A small model that predicts nearness at each pixel, trained from scratch.
Data: 195000 training examples, 5.6 epochs.
Rows from block 3 of a small model that predicts nearness at each pixel, named by matrix and row number. Rows with one number belong to one channel. Each number is 50 + 12 x the weight over its row's rms, rounded and kept within 0 to 99. All counts start at 0.
After each channel's rows are labels from the 100 images, of 14976, where the channel reaches its highest value: "top examples" is what is common among them; "colour at peak" is the nearest of a few named colours to the mean colour under the peak. Only what is clearly more common there than usual is listed. The data: rendered scenes of coloured solids on a plain floor. In brackets: how many of the 100, against the usual share in percent.
# convs0: first 3x3 conv (model.blocks.3.convs.0.weight, 96x96x3x3, each kernel summed), inputs 0-95
# convs1: second 3x3 conv (model.blocks.3.convs.1.weight, 96x96x3x3, transposed, each kernel summed), outputs 0-95

convs0.44:52 50 58 50 52 50 50 50 50 43 50 51 48 50 50 50 50 48 50 50 49 50 50 43 35 49 50 50 33 50 59 50 50 50 50 11 50 50 99 50 34 50 40 51 50 98 63 49 50 50 50 50 50 50 50 50 50 50 40 18 50 56 50 14 55 50 50 49 99 52 50 50 50 55 51 59 50 50 71 50 50 49 50 48 50 50 50 50 49 56 57 35 50 50 50 50
convs1.44:50 50 03 50 49 49 50 49 47 42 50 50 50 50 43 51 44 50 49 46 51 30 50 49 51 50 45 53 51 50 50 52 47 50 50 50 50 50 50 50 49 50 50 51 49 50 50 50 52 50 50 50 50 50 50 50 50 50 50 76 50 99 52 51 50 50 50 75 51 50 50 50 50 50 51 42 50 50 49 50 50 00 50 50 50 50 50 50 50 50 50 46 58 35 50 50
top examples: bowl (33 vs 11.8)
colour at peak: brown (39 vs 9.8)

convs0.55:50 51 50 97 50 50 51 50 50 53 50 51 07 50 50 50 50 51 50 50 50 50 50 15 52 50 83 50 43 50 50 50 50 50 50 50 50 98 50 30 50 50 35 40 50 47 49 51 50 50 11 50 50 50 50 50 50 50 38 31 50 50 50 50 63 50 50 50 50 50 50 50 51 46 50 50 50 50 50 50 54 50 50 22 40 50 50 50 50 16 39 50 50 50 50 50
convs1.55:50 50 48 64 50 50 50 50 62 50 49 50 41 50 50 45 51 49 50 50 50 50 50 55 51 51 53 52 50 80 49 55 51 50 50 46 50 48 50 50 50 50 50 47 50 50 50 56 56 50 47 50 50 50 50 50 54 50 50 50 50 50 50 50 38 42 51 50 50 52 50 54 99 48 50 50 50 50 49 50 50 51 50 57 49 50 72 50 50 47 92 50 49 48 43 50
top examples: hexagonal prism (42 vs 12); tube (32 vs 12.1); disc (29 vs 12.1)
colour at peak: brown (26 vs 9.8)

convs0.36:06 48 51 46 38 50 52 50 50 50 48 50 51 51 50 50 50 40 50 50 50 50 50 46 43 66 50 50 00 50 50 50 50 65 61 49 50 51 56 58 69 50 55 58 50 49 36 64 50 50 47 50 50 50 82 50 50 50 57 50 50 60 50 13 50 50 54 51 50 37 50 50 50 50 67 50 50 50 65 50 58 50 50 53 51 50 50 50 58 55 51 49 50 50 49 50
convs1.36:44 52 50 49 50 52 49 50 48 53 50 32 50 48 50 48 50 47 89 49 50 50 50 46 46 65 49 51 35 50 50 50 47 46 35 40 50 18 51 50 51 50 49 50 57 49 49 52 50 50 46 50 46 45 31 50 37 50 51 50 60 51 49 49 50 47 50 50 38 50 50 50 49 51 50 53 50 69 50 99 47 50 50 49 50 46 52 43 43 99 40 50 57 50 63 50
top examples: twisted bar (42 vs 11.5); chain link (29 vs 11.4)
colour at peak: brown (32 vs 9.8)

convs0.28:51 50 44 50 48 50 50 50 50 53 50 50 49 48 50 50 50 49 50 50 50 50 50 37 47 50 50 50 50 50 51 50 50 49 50 30 50 51 13 51 48 50 50 39 50 99 50 51 50 86 50 50 50 50 49 50 50 50 50 52 50 52 50 15 14 50 50 47 62 51 50 50 50 50 55 64 50 54 05 50 50 40 50 52 48 50 50 50 87 50 45 15 50 50 50 50
convs1.28:50 50 50 50 50 49 50 50 50 50 50 50 50 50 99 50 49 50 50 48 37 51 50 50 50 50 50 70 50 50 50 50 50 50 50 50 50 50 50 50 51 50 50 50 58 50 50 50 50 30 50 50 50 44 50 50 50 50 50 50 50 67 51 50 50 50 50 99 49 50 50 50 50 50 50 51 50 44 50 50 50 50 50 50 50 50 50 50 50 50 50 49 50 50 50 50
top examples: light from the left (60 vs 24.5)
colour at peak: brown (38 vs 9.8)

convs0.79:54 50 67 42 62 50 50 50 50 50 51 50 20 99 50 50 50 51 50 52 50 50 50 70 27 53 39 50 49 50 49 50 50 50 50 49 50 61 51 50 47 50 71 40 50 50 37 50 50 50 81 50 50 50 67 50 50 50 93 41 50 50 50 48 42 50 50 50 36 52 50 50 50 87 50 60 50 50 34 50 45 50 50 96 52 50 50 50 50 61 45 54 50 50 35 50
convs1.79:51 46 48 46 48 51 51 33 47 46 51 28 46 31 50 36 50 55 47 49 49 50 50 42 48 42 27 48 50 48 32 49 48 51 49 46 50 42 50 50 52 50 53 54 47 48 44 47 25 50 57 50 41 49 46 50 54 50 50 48 47 50 49 52 54 48 08 49 49 59 50 67 46 49 52 49 50 49 54 51 40 49 50 99 49 51 41 52 47 47 49 50 53 50 51 50
top examples: torus (61 vs 11.7); largest object: torus (37 vs 4.2); chain link (33 vs 11.4)
colour at peak: brown (29 vs 9.8)

convs0.84:50 50 50 57 15 50 50 50 50 50 51 50 48 50 50 50 50 49 50 50 50 50 50 50 00 45 51 50 54 50 48 50 50 50 50 50 50 50 56 48 51 50 49 50 50 47 49 50 50 50 50 50 50 50 51 50 50 50 46 53 50 50 50 55 50 50 50 50 50 62 50 50 50 46 50 50 50 50 00 50 50 50 50 49 47 50 50 50 00 64 55 50 50 50 51 50
convs1.84:71 50 51 50 45 51 98 52 58 55 52 50 63 50 52 56 72 53 49 50 92 50 50 61 77 53 61 61 50 54 58 59 66 50 53 50 50 50 55 53 51 50 50 52 52 51 59 92 55 50 49 50 49 53 50 50 50 50 46 69 50 49 54 55 49 50 50 56 69 50 50 50 50 52 82 50 55 45 61 52 45 59 50 50 50 51 49 51 49 49 59 50 52 99 43 50
top examples: cone (32 vs 12.2)
colour at peak: brown (35 vs 9.8)